A small contrastive audio-text model, trained from scratch.
Training: soap at rate 0.0015, 15200 steps.
Data: trained on Morse code for random letters and digits, with fading, noise and interfering tones, 26041 training examples, 149.4 epochs.
Rows from block 2 of the audio encoder of a small contrastive audio-text model, named by matrix and row number. Rows with one number belong to one neuron. Each number is 500 + 25 x the weight over its row's rms, rounded and kept within 0 to 999. All counts start at 0. Numbers have three digits each.
After each neuron's rows are labels from the 100 clips, of 14848, where the neuron reaches its highest value: "responds to" is what is common among them; "peak on" is the class under the peak. Only what is clearly more common there than usual is listed. The data: Morse code for random letters and digits, with fading, noise and interfering tones. In brackets: how many of the 100, against the usual share in percent.
# fc1: MLP up (encoder.blocks.2.mlp.fc1.weight, 768x256), inputs 128-255
# fc2: MLP down (encoder.blocks.2.mlp.fc2.weight, 256x768, transposed), outputs 128-255

fc1.602:487523496505507520494524446508501466475507479548426474503525481504478541507493572505479477483504499452497500481484526529529532499484491493516552506532519467490492548524551540509494529498480490507498549490492473471523489483512514470508489495507502484535501508497463465446483493527510506492499489521509514536536485498511538504509496507498514457514516517509535525517533505494486486510500
fc2.602:534494510472511524479465496497516504487487458511496504520549482510497508494489447522553512511491465481488524505495494494507485501534546486471491410490470533530467527513496527510504510544515475511506496437528496543463488497516502485554532472554517486536483431484553488503516490500506513483492480507446454497521508476498497522517496476507501522527481494508519532478554479497477509508498
responds to: fading (83 vs 29.5); white noise (42 vs 20)
peak on: gap (66 vs 39.7)

fc1.170:480525508512463536506503524469483456505523523489490484476500531507516529533492490513452524490540526527508456486490506530481472509522461490499508497474530497520530499487497499505495512512506509457531489480469486474522488520469536501479506453519536488487540470441500513517499471490509473514532437510485483466527475497533516484494509471518508532496482466473559471468466506504502514502517
fc2.170:546533481488502511456531471484534513519513522499523478510546501449512443515503515469532543538502563509475508489531453470489469495486510512506500572531473466489522465502511484490538468531504480531439533514515480493542541511504444535482513526507518491521482518475483514509461464521463529497489453531486543476499495503528500513510483478497518495505459461492463477522531505501525500485470
responds to: speed: fast (88 vs 32.9); the character "s" (34 vs 13.4)
peak on: gap (85 vs 39.7)

fc1.466:513490453450485534555490530524522504479488468506486537543506556535487487509480516486467510488442500520467481509488473528511489483490527510512481534513502507484530470572503534507485534478537516514511499534491509511531497454493501533519512483475482439532509465493505500488486488507478505490497498511492511522498513509479491555492475521501510450548522419474504495480502515522497469519475
fc2.466:534486470510482536509521542486537457484518538499485513466498479483473497486488500502520539467506498496513521495489514513527517466491518500469492485512483521518473536473492514467504480478529510536526498474485464545512485469477483506502535563528479481551503478483500495472484490507507534478508488490499503467468499546474542454469495484495512533499511487526533578535478519447490501484477
responds to: white noise (45 vs 20); reverberation (41 vs 15)
peak on: gap (69 vs 39.7)

fc1.504:537581535476480456495487516507460483496487490464472469479524495537515499475505494507501493484545481455515524480491441497495515506477526531493504495492493529522482514535512514493526490547508525455473519534534513485494514499475472490536539493516462501485504495493522514521492456487488487461475475513504446488485483486464514514544485523519537519508498455518465502442472483512510488469499
fc2.504:525490514502484485504469524480500549496542502483478534490520433483482476467517474477506525436510457511524500505490537547482485505498515490526500491517507530491486519479473497473476452489542514470494535472497474487497473540491496522499480473555487516483525553445477471526510489479495482513487502510494516523467483499512499491516516495480493522455544457520480519477488520512527462520502
responds to: speed: medium (78 vs 33.7); the character "e" (55 vs 13.9)
peak on: gap (91 vs 39.7)

fc1.757:503472507502457536480488494536502471544506509522484521478509462503508496457513518487501500468511529476479515493523492484513534471545474497546498487501428467526509483462485512492464513504500538507483526506535528474561513462514500490488497526570537521531524485486477476472479488484492485497490475505523476515494515515514465535546518523494485504477500491464496541497452495497519489517495
fc2.757:465519520473486479475487518485461500519474512454493463500444510540503491523523546475493516532462491534506508477498473497459549521510457494472492454493497484468505511517495525528468592524516465522508510495511493480542514502486479499512487504512479472513504499483481490494509455463529448505549527539511508499497498467509512502544515488486485488480546523453482490533481535515588461502501
responds to: white noise (45 vs 20); pink noise (42 vs 20.6)
peak on: gap (88 vs 39.7)

fc1.203:533521508480491453475533529490498499486479489478473458513503499492468497489514492486445522518496491497523488496532483517512485487477530510539526500510513526499478471514490505468513530507502514502498536531493522523520488507472448501504485488496496507468476496481464475533486471508508470511456513529489468464500558489498535523463469503475461491472496468492507498544477436501515478503479
fc2.203:504496525529467505482504521507472479500490515469508499496489490519539480486450475522492534498536522509534487480526480479520531522522525516471505505515512486460494462503492473537471482533496470536532459521488464514474543495535451511455506498522492498479554491467509481516496462511493463488485566512507491458493483480503475490503509506505515494506511507490517513456475499473482533489513
responds to: tone: low (63 vs 33.1)
peak on: gap (99 vs 39.7)

fc1.201:477501550533506520515479505480524456523446466463504472503459521527509503479493478476481446512479501497510539462489497556522553505503504483526495533487469490482490484500486476514514546476445542521525449511517537449492512484500520520510484503527517510514521496496463524492519488452455535482528483501522501517518480475512501503501481525554512500475484490479471508494509452464473456519477
fc2.201:495482489505485505489503520519500515483549482491522505521538493492492498506490519473466472512491513405505445518541513489467486471486475528513508470504484506492525535510481507493469522516522506498513502521478537515481514477533516507472495557483435519495520449524492492518499517565503489470506484472477477500499468523468499500511537536501486453508480531484468533470537461505446507479469
responds to: reverberation (38 vs 15)
peak on: gap (66 vs 39.7)

fc1.400:523502485513529527483516503525510517478512481535484488511484486541509545473530472478512508458467474503467519523498547504497496554526521513444479483529529522491464436508464503494516527511528482538514519508499529511488494460506504451467513524520503554517498468468519506496532510525492511512498470449473496502526492485500518486512457521453523506472467519499464552534486452449500469494511
fc2.400:505481519488518449479477507460494478532439501481506510501498499509547517501535527494521471515470491498519488533527510468510517501516506519482494497542491464480436474451489434476447535506474508493469495518480478513545517504467475482515476461538495498506525475489559503502472487504502498514502503515479527453489503492508484527459500462526477457492507486465494469536483508546523419474539
responds to: speed: slow (60 vs 33.4)
peak on: gap (100 vs 39.7)

fc1.383:498483475461518513480514491458420468509477497534465468545513500502490551509519512494470509506490520512529508503506444521488499478499511504510455502516459504532476545496504500508524569500473483456462511448535523528508503487498514478503500490490490516517505513517498464464463484508494459509491483457534501517498505462486488493553523458529481485514488513504476480505523535489492467517473
fc2.383:523523510502509489526518487485470441498490476517465503530477484454476477446503444460521462526519495493529462514525481490530534492532511510493438483497501473475472527542516472517512418457512518519495520528447457499433447512526535451498517520513488491497496504493516493452516497542507527509545507479496473495518526480494462439502489498489456486498525480508484519525512482505515524488520
responds to: pink noise (42 vs 20.6)
peak on: gap (73 vs 39.7)

fc1.61:497506494463499503517493526476456501495481515484503474521486520511490437467469519481506513464533476522471495480501518517483507522451468490507495496528539513529519499553452521461508496518507526508466488510506510502486507470483452495468502450502507516497529430528477479466449513507483485492471543512496525518458487509537494518513509485534486522533446501533486545525499485529457543465498
fc2.61:511492498483484498490517495500508459531486523485511518502491530471478539493509482531505509510524438531563494523486480499529430534463502540481517505516504494487484549485489498497497477483496469508515497523521505494478508495508492454482509459475517477483452469504488508495504487515478524450509485474480522478484485516461546470507504487468521490478490458458505482531529466513527489462494
responds to: tone: low (77 vs 33.1); pink noise (45 vs 20.6); the character "v" (34 vs 12.2); the character "4" (29 vs 11.6)
peak on: the character "4" (26 vs 1.8)

fc1.284:488500455496443497504513517494484484500502477482464503567466541520469509525508540506476547507534516527518519458473460447511485506485481440498517514467482487543528532509571493522532523536487449489536457478502486501490498481555498498501480456486525485511455507553515521508481488477535476567537509498448498526519506487485480516522487484515452481510503500509522480490455482518496520537491
fc2.284:459483501483499480502490503569493461553449518500496518469515506519484481488510475506474541518538501538475505532534514491557488463482509505494521540477539520527487524506478510507477507452542504537523504489506495531488502539464476491515502478467517514464499498490496457463548497539501565444526490501521519500512496529493521529509485535515483478500513490533496491485548472516480463499504
responds to: pink noise (51 vs 20.6); reverberation (35 vs 15)
peak on: gap (85 vs 39.7)

fc1.691:494504472501504476450493495462493511483510519502503516495497473464539519526516522509540524502464467468469489486487510480469477493501511455461511470523498472535511458502451477482494527488461486498493505465470584462526438461507472535509474500476479529503479477481530516484536496528471475512511502546514500442480523511478462467517466515499537509509461502504479490514493506499488532477524
fc2.691:526497499497481514472495544477533492482460506469508500495541486507520464490524508537549481521480469493480522530532537556506483538495510509473474563547476501501485484467449506525545548464442476519476503527479486502538497519467479511546516516503501470526485542540498525455480511495493455482527502508509510487493482503527498546490499513504455548521484490450512523487526458483489495490491
responds to: mains hum (66 vs 20)
peak on: gap (99 vs 39.7)

fc1.90:528543500508486536489484510519548475583443498457464470498481483493478448515530468541517508515478524495512517467522480475509508486516452510490489521469491495460494489507481528482468494484538518468482536526461548531548485497526506484470454507506499444477505495470461526515517496485509487496522552525528490508532452506495514523485475482521514490492478522526503489484487476473471524490477
fc2.90:476502556486552483548504509483481517546543457514480526531529495489457497513480480495507500505534503519525479517489480494474472533532479532487500516516511506465519517494484514545531492494532510538489509484491423525508499533471485521519509481532484525494474509510467523523504498475501467497513519465499495537464505511453474474526504484521471497490518534504463528563486530495493511515540
responds to: the character "e" (47 vs 13.9)
peak on: gap (84 vs 39.7)

fc1.175:529515513472516523527474471495461490459513535482528470449507509483504503530550551474553503477512523524486515520478508472497450467533485517487501505515533481518522504512496528496478527525481502511488532505514484498494523466523499470502549466500514512463541474511489493508512490465463549488536543535527478470475500519494540506504478513522501515482531508525500534484502498517508540491520
fc2.175:512486448485478505492522509510492484495518486497513508487488489513503495507491506503534470489503490476528522539568505512459475572461470475474521513449515487502471522478458487545476504535463510510514500517523475501522505481500527480466475493489480519506513510482507534503522509450498448510476482514534498544482462498528512490453524470509469507473498491501468517460512476498567545536502
responds to: speed: fast (62 vs 32.9); reverberation (48 vs 15)
peak on: gap (74 vs 39.7)

fc1.713:503496460448486477471507496538551488460502469536447465510481491497513491502484531547478510444545474458486512518458490471544508454470487495491498516498487531503490532513456484481456509525468466528502486494493501522430513505550538488450509487490522473500496483508503525517464497524547504509472520482517497541508470516507483471555490473503491500499527522468486535497521505491471509491526
fc2.713:502535485486515467450512466484482483478471525474466518505492521511531471491507477527522477486523506565535513485511466481484449497533531515496525506472498500497503523473497517482498507485516460494514485490519514454423529499519508538479485547452459510532502480463470546560492476506491529505488481497499497477485500467505517505517536464474508494466498483505536460477445486484495501508483
responds to: reverberation (82 vs 15); mains hum (44 vs 20)
peak on: gap (65 vs 39.7)

fc1.399:514484529533501507491515508488541493518510518517514506493497506469474515439493469512477525473514518554551490470517490508494505504510487531507497510507544561535538533526523540491450517529468513495525520491476487509527491513506496509486486468500477476498473503523510555478551542471497479474517498529522543520523528484515553498492528503511510521525488515543501516486489499514498488462463
fc2.399:518495499517479506508510500533426515489500471498514530475508522493458496486522499539483463515513465535531480510480462522524502501478519471490526475492483530505503494489514509445514530458484526498533517524504510525447480520522523517514498547516523489469482496506487501505541512512474527494487524521492510499511541497477529490542460462509484505443508520507533513566489514539543523529482
responds to: speed: slow (99 vs 33.4); pink noise (45 vs 20.6)
peak on: gap (100 vs 39.7)

fc1.719:507529502511530519519496475506521484512523477472505475414543519477527511467499510490500479539510504482474502501545497484527519513525498517466509468523470505505516502510546578457483498500499507440459498504458475482509499485471464513490491511511492463490468524527495518477485489464505485523529490488501510475521491493512482506501520493580507514498497523509538535524490509503524492523529
fc2.719:451487545515489505511487513508503533511507485531478475496459517501535532473501527509488554463481475539557533508484454517512518480493498485489493480498484511452500488527503498450497500523502522461503494486495470506490484469511538451550519510531559535491503516493510464495499526475485496512524521519508468521483522501490501516497491482486483509482470491498518498509478489506528460520512
responds to: tone: low (91 vs 33.1); speed: medium (85 vs 33.7)
peak on: gap (99 vs 39.7)

fc1.91:563497528543492488489518507504500447469472475479481510572519447519510507508487468503488486473510461503529545523474521443501483492515507480448520499443522476524522469535487538475511500523519533483509505506509529472505491474483464492517487488546512486533483508428471513488454531490500539477470517488477529455462450471502513523480506528498520479508523442525500514510468495513500550497507
fc2.91:497506509504511519471507501489527532514463519483516500509526533521503519520525529513514555509499518491520496532512498529483483508482495448480487486498514504478546505468484497491519468487540509524463490481519517495475519532469524510476503546488519502500515491501498535520470483492506439479474502497479524465507547547472504468487504496533569481487486500518484447467495521526511439564486
responds to: speed: slow (81 vs 33.4); the character "e" (60 vs 13.9)
peak on: gap (97 vs 39.7)

fc1.382:492498482475482517492499518522499527482484527509474460496502503476492516515451480471475492496473488494481476468488451502494539489469491524498492515448532448474481490538513481523478530516490505535495488515445424474495499507528490457547462513483457500495463539546501493479461449513486513512537482465532548461503501480478462519500489474482456502548467543516504502514529491500480458492477
fc2.382:494524536521486516520513503546501437494521489497519489476487462500520508500483530527467459512494531487468535476508480499513548518541513474462502496492529485520482470531504504504514518501530494475506487516474508479463506508468523537523483512524520505450517529495487547456492569498451536478506521513519467525524465539498516466539489485525481486439490512502492465461521467504455498482517
responds to: pink noise (45 vs 20.6)
peak on: gap (100 vs 39.7)

fc1.103:510501514506527493514501517513485524498466523510473502492460509496530468510469513532499543500464486462502542441482536486509495498455506473505507475442499478443533515528472487496514523506495462527511496471501488473487503481510519472482545518470519506525485513529465539471510463492490503460469516498501544497516517485500524484457478493529534487466482487501505484493554517444512526541550
fc2.103:532497502494515519481482462497492493497517440500511471455513423470505491526488500488534519477543518460482507511488520498465482468520486512499499540450493473526520518511500504528513522480462561544536499464470513554478496501469486491496516460526553492525480514502564475511473524547530454524517524466540521539486480507479504512468493481476478490463492473488517507499496506522561503536469
responds to: speed: medium (87 vs 33.7); tone: low (69 vs 33.1); white noise (43 vs 20)
peak on: gap (95 vs 39.7)

fc1.682:494491469503475477496479492465493531494496452527476474456495462514467491553495472450497463474455532511478505467485477557498507519536467508459504483462523511510522502531517468500451503522480505466484484521506486471469521530469480528503551500454457476478497496514541498511479522533502501557474512543520483470475533517450476511500462472477506499499533522501481533506447494541467493471514
fc2.682:536449527478548492519527511538521495506504479471502488500544558456506494476510465543504505530495500561521498518455504464484505505449468476502467455508506464513491465507509480524502549501486456494512524503533502480461528494508486470499546524519527465523508491546523501510484449491523481459505484566522516505470491487521510540500484502459456510530501475470470478535480497546498523483514
responds to: speed: medium (67 vs 33.7); the character "n" (34 vs 13.2)
peak on: the character "n" (28 vs 1)

fc1.169:489521511547489462447526465470533518513475471498500504457499487511492533522512492506455511515479458562506525480479527513487540507506495443537513473479516496515526514518510459487509517518477470531487467536543480479492522506441460425479509506479530512498521506506474536459493507480480513524482519508479502509499543528557473478510475478508497524516515571512499514501525503521480471550507
fc2.169:461501476489476489538462532491527421545527494553513507471525469510511492508525476526504508495505479516467513544541496451481516483502462522483463510483520514526501482526539476477516535522487532490510508489468517508534491526520522533477476519464500518517510494492498504532520512489495518510482516524480515520513524505520524482483484492462523518509504502483494495480542459507446486511479
responds to: white noise (52 vs 20)
peak on: gap (100 vs 39.7)

fc1.410:543488461499517511526495447466460484542518494501528464495520456495485513549496504531501520472507507462486516510466548536503562502466478460468471543506503486509485519504503447477484550497484454515544491547445516480500485537501524521486484488479543503511504536492497557483487464488524477526488513508481503508481502549516494509491486525538489515547486509481496486481545500470477483522481
fc2.410:517522514482489460476494428513542439551516540504483517451500471464515492511505491541528517489521485490474473503512556516529500497526536514470523522500428514504497547487524477550477494487499503483484490492454502473474476501508497533504489507501501509468520493533523491488474480538492499499502477525477444489519528479521485485495514555453524475529509500494511481545504519516484514534497
responds to: pink noise (44 vs 20.6)
peak on: gap (82 vs 39.7)

fc1.256:474547501522506483494463447502515477536480505514515488493559500506515506496511477509498455536478452500547502535520493484509504503485515482479523481497474488506459527470458530481496510508469497514520515504481489519470525411473527427467478467458530513481533491500554488487494482526456530500518523531514497523456484524532492456488501479480512512493468484519506490503421513465466545466462
fc2.256:490487475502482504495517479495465497477509522496527523548481487452539512478518522483489502492494483524470519496525508463486481522517494477480492491475519488517481489485482501522480474513512465495523483473510526576509529443479478546494497522520479467499499508488471511503534562545446465462507446517481522515467441457526514500504472511498487515481478514523467538537491491486459547471471
responds to: speed: fast (75 vs 32.9); tone: low (66 vs 33.1)
peak on: gap (65 vs 39.7)

fc1.447:507516489505516522500522511493467497501498462441516514475523490497473487507494508502491509489505505508538482494536500481497499505525480545507497507547489498485505492500531523477466529536489536468493531521528505451533503505526546502469472507555522490526528477497514514515490457486512467521460525530534467560501471537534511521499473504541490507452512476470493531500448536505493464514500
fc2.447:458492551484496504523522496508452473460480497496488525539512486488513493484514523530499512486482555506477574503430527473487546515477505501500492497488511511555457463516475486486519551468502526451514476479525469492533487526480541499495495519549502486553516502504514482498515461477518548484485478523490501507488517508489544477487515531531485513468532489467481513520522471513527479477485
responds to: speed: slow (77 vs 33.4)
peak on: gap (100 vs 39.7)

fc1.167:522517508524494499517498500503448487446513499501444459491495530467519522491529513539522520492516527480520509495503502538476506541515497484494528479485491465501466564517530514509491496499509535505487479489517477460475496480509497458465488514500498471523471487496481529498481520460512527486531538519510517501488517500492535503462554514530493469527528501547477527503510507513495493468499
fc2.167:533479438507492495459507487539477464482499475496500527507524477485473487484452478486509551501467512507519484495483509478520470483537530513518469474518463542510496490498513507469519526470518566493525511485544524511518523507484527572491480543461494510509472477490524500497479467487475536494492461506505491499447494492505471496490515471502504496514480528484475455529501530487502514529535
responds to: fading (98 vs 29.5); pink noise (42 vs 20.6)
peak on: gap (76 vs 39.7)

fc1.194:502489486492516536469520466526448488540457467544489516471556493519532517443555484497487510493531508495519557511531480498494503501532549487466488500512474485478455432483520500476514513535486486478492458500488529492502486462474469505489493458528488485500486477490532487462501502506516527512552489495503508492504484497506481509492518514524463496523479500472513480510486458491515482480524
fc2.194:476494514503511511492477514512454501485525518499516495528500476473473489496505532544460525465544515516497485493529516541502500524476496494498484513536498485471485486481533506488507532485470534521496489429494524488506500480472496456495504538474500511503501520553468508541458522485493483515486522467467529488546544503498494520486518484554531520486512503482494478465476481511543471523486
responds to: white noise (46 vs 20)
peak on: gap (99 vs 39.7)

fc1.530:487475501511540483466473467490547507506486513495498524533523505525540519527496485453488501498492507503507466517503501501487506483496514525481509505470481511498484535475498550521498514489505507470494531485516493482489475501511478483470492499484511503509448483544448507522529460459502477511464493519477499482492443463520470506503481532479514502514489511512490480519531498490479487489483
fc2.530:514510505536533497506515506494553466496445489491463490505488491490488495513462511501503484522546499499512512499504519536502520518501496474478518502455535463498498458496499471526444504495512507509487499515483497500490523512442519466538491495530469549556485561558519513474506521460517478472477523527490514435486498496515558504494463498466528501508494524479513523542504521523560491513495
responds to: speed: slow (72 vs 33.4)
peak on: gap (99 vs 39.7)

fc1.49:500490553485487515568478561520516497479519515440459487456503496487475531510477454488491481505485460507514501452488463552497523497516491542503510514484486487511470491550497521481478516466501520509511472524504478439516533503464488479470492505489508498487422506509529485483513532472483543480491486518499523499477536492516527535483547522489485508514496478526510499530507534511455494466510
fc2.49:517504462509531488468429517514513537499498516543505524525468504493484512513504543488529489495528478527533458495498513511502480484509467493504493466529486480478518502483531523471497524480499504508548502492517485528423488498465490497523464525487464494489475494479519522497474513477481512493477534452494501479463508543506517488515493520486483487517472519519540474491493499513518509532528
responds to: speed: slow (74 vs 33.4)
peak on: gap (100 vs 39.7)

fc1.333:502507487476529534480481495480504502467498517463507506491543503521541533497484508492499481505523484529509497515465483523551471499487478519492532511528493520485478500518500478488520519490460456503486492495520506487483535520512527488585491529527491582487505453484524511464527547485523466508435491500516480503515507525467533454486515510463483555526457541462500478500527506504513451515512
fc2.333:518473515537518466472494518509521475529533470525490511497513506494507490494472517511516518496475537473508538533473503504527496492508508510497493450496457482475488488512509484535495525510492490514558501516501472520511496507505480546477506498479500499445505462538479496455540504493530464476522515494548542507508540559483523466471480469493475467516543497508518503500498452500475576502517
responds to: mains hum (62 vs 20)
peak on: gap (86 vs 39.7)

fc1.552:535511494518478469496502461502496488452493533498492522464490548494506524443462496490468507527503506515557510523481488523489502516512473480472526483456509491483528534526448511453543527488560501518522496539527445528512506508525481451468480514483494543484515493489503498496503494467530505532524508483472498488527531539538534467508479479481446520484536483505518545529470544472491484530487
fc2.552:445506478531522517525484509541487531481474510527512487535478511490491499493507499450498489483475507421489488535502523481483492511507513495518507499474461539474524467495465517499514525502506487499528451525505494544542491508503467492539461512521495543505486464530473468497499481447491480498505476508507474534490472440501498487523518493489511516487497482487480454498483513503501540542497
responds to: fading (68 vs 29.5); white noise (44 vs 20)
peak on: gap (72 vs 39.7)

fc1.69:497509482504529508528524459496454500514494529525484483533505497431509518533521466526486472528479497489531449534559500498494480489427507503529587489536493471461508491492540455494495514515547503503442533485479469479530500471504527488508506467487507503519488455517521511503524483536457485499473486487497545468478458509480532505477505515527530486517514518470515506491474548463503530552524
fc2.69:525459463496514478455465486494469512508514557537554508536538497521494487465522484547496477507516551488529511494507497473503496491495518567499521515502492511494475485501505493532474522510517506533467530492514468490519472504472496479494486524503455542450520485519511521481468462472493526519490505495507493520521496474504442496512471460497482505504428505501534497493536532489498497535492
responds to: mains hum (60 vs 20)
peak on: gap (74 vs 39.7)

fc1.36:499501563486488529531529517511448500476508522472505505500515463511521505448515474503556467451525507515539487509488472529527525504558510501537515478547513540502517496485499500464495511474539507477495461541497468500473499459515504505508468526525494508479531489526510503507484481515482522496492491502464480483471489488495518507521477465488482507530548525503502514470441498475462463528503
fc2.36:478542485507516533507524449500488477527532486482505503494500498465500470501497515499475519489489517523487492473465482491467483477533479469523433478497458474496501544511533449502489492498497529469478489457484467457455515477459523528505532478488497474507498481455467537526459492507554466493509509496515449444478516496511488475532536505458478481486506483478474466496494500491467536575517
responds to: speed: medium (89 vs 33.7); tone: low (87 vs 33.1)
peak on: gap (100 vs 39.7)

fc1.243:498469548486495503536484511510496510543469485502472482482475472467513491489537496496483520509494474495547481500540515511517509502502482463500479480512500510447487517550473562491494517497487551468467512440526554503532508488456516527482500501490453493537518494468502502498456509448489507508487523491524498478493512485534505505488504508430500474471479516478443476564489538556506488496555
fc2.243:518559502521508508475492556493493545525526500473473490403516499481521504546493515486459508445534500489502479500481488496470487517532516495473475455520506497500531507516493527507500501506487462498489489501497479497504493523508477485492514533482501491508511500524507542536482472450510469498510480534488514531453519474529500521514501523506509503456486511543510493474497495501509506502491
responds to: speed: medium (64 vs 33.7); tone: low (60 vs 33.1); reverberation (36 vs 15)
peak on: gap (73 vs 39.7)

fc1.733:487490499490487517480499546464506525502459517526425480499500504479497492495525476445481435466480506483442490558492501513489518450495518516530519490482529465538501506503471490487491520438492506494529496476478476501501488526512496473496495513519534523509510507502517482499523445513418529446509494507492540526515498488491486479506487512495486457518481518528522460530489510496513535502501
fc2.733:483489558498492477489481472509484522522484516494478497479469522507524485478490509467487522485500471526471477528486531489485511524521478482502520531547494541512494502435521495538459495530544516551526475498525484473528504485496478519509504519488530512510491512513496493481480504548468531490490502517470540495481482516500526522558487481471464477513462529475528468497505532494482521467481
responds to: pink noise (44 vs 20.6)
peak on: gap (88 vs 39.7)

fc1.57:470523517529534507491513525516521510481502525498531531509527462522477498471517514501524498515511519512491516476473499526483483504496513475490516520530489544494550514490490523454476533485464559495575508502550503508490464463526487510455497509521486430480500469524526501487480499465499484476484523509498493528487511497468499488513498454487517516523547534572538527500504545489490497510502
fc2.57:476451503517517508507493501487498549516474519500543539533534549532470489513494510442489482448467496501491479500527470499480479538536499490488505525490464511472546492500542499509491498445514541521474452528507513496436517452501525471486537529516498520481531525544533499512535494508485492523484540504495453506508499478524490480473503521502508501517494487512447519542500493495457522545501
responds to: the character "e" (32 vs 13.9)
peak on: gap (86 vs 39.7)

fc1.485:508480481491478508519549498486497534542479539510502524501493462507506496471499512476538497525506514505534473507486467465446489506560558525539534484499536489518477457522511495460455526509506509490548485523488520522451526495504439505464483490515508497532485483518475476497523505501509475552469468516506479489465535520518533525474515510507504482490527529484553511516484540473488530502489
fc2.485:491501501500497511506508503524509498504509528543502518501480499475511486503503527519468518464468503533572532477478486521510535499558474473513480469485467478491509500532524508537516502441479502494552462510525476514477520474520507498502521490471493491504514507510492515497495529499551443505547494476484493473502484469514508469467514501469490472492482511507513479477521503538494513526530
responds to: speed: medium (83 vs 33.7); tone: low (68 vs 33.1)
peak on: gap (99 vs 39.7)

fc1.131:488492506461506467476471491529485492543475473483490501520524473509478489484476507522495489511523524504472499493560497494499507466491471487476487496447524481510482469565507468478524519503513504487495486496479477477511500485479528472529456536509474458544511498497516520479473518499477467526507520479457507505446555489522480507538551482521461469496509479506500483512496518514496480464516
fc2.131:534548514517490510492528514505522465517525525490490477506467509499508473521437524490495461516529509525464487488474543477504524522510505498484513482498457519493499492560485504514501549521503497476511490491496507467525575553472539406537511496450485496516543512508514523471442518487522503506490510459480533525509516469460558555527531512505473491489476492515527488486532510504500479504515
responds to: pink noise (46 vs 20.6)
peak on: gap (96 vs 39.7)

fc1.251:494502578497498527493495568470468511542507519526510519521490518507481534484509548483471508495515516496492487487431537467476531497497522507536485508505535501517501459512522500499489519527524516481521500486507496512477507476521505496498525519442484518492491503500523493484485495493470504554498478496493515550515491469511471530465486476493502472495492498454513506494468498499498539433473
fc2.251:528466523479471488500495456488464459523456486506511533531500470451527547526503493505511480505521465505501515503459459471534474519522505505469482509555503523488523493482517477481430550507518499508464481510474445472525485444522555513531507496522505486455439498512493492471502502498513529512521489533447533451507493496509509506501485504486512523475528484506512520533534529529501486503491
responds to: speed: fast (100 vs 32.9); mains hum (57 vs 20)
peak on: gap (99 vs 39.7)

fc1.34:465510503506526498505507508505518460479490524497448451504491499525492518468537534475506452505491522513509518476480530517496442461534528492493478494489475449460483499484516507479531512487507506489535474516496466484514489499512497491484446443464526530496536486526465488511483515490509483529487503538464466494477468554529479515494465503523445493507501560492484505490484500492459513548482
fc2.34:507501509410492519541453476525468513516520491537466486529483491493476525529490515483481480439501451523498501512435486495501477450538484480499525461505467533456488489504503490498543520469497522506509532487492461568515510502486499512514461484514522495475496450481515459530485519517530460509524500490510553487518510518492488481500508480468504512487499491455476527450489501497502536497522
responds to: white noise (44 vs 20); pink noise (43 vs 20.6)
peak on: gap (90 vs 39.7)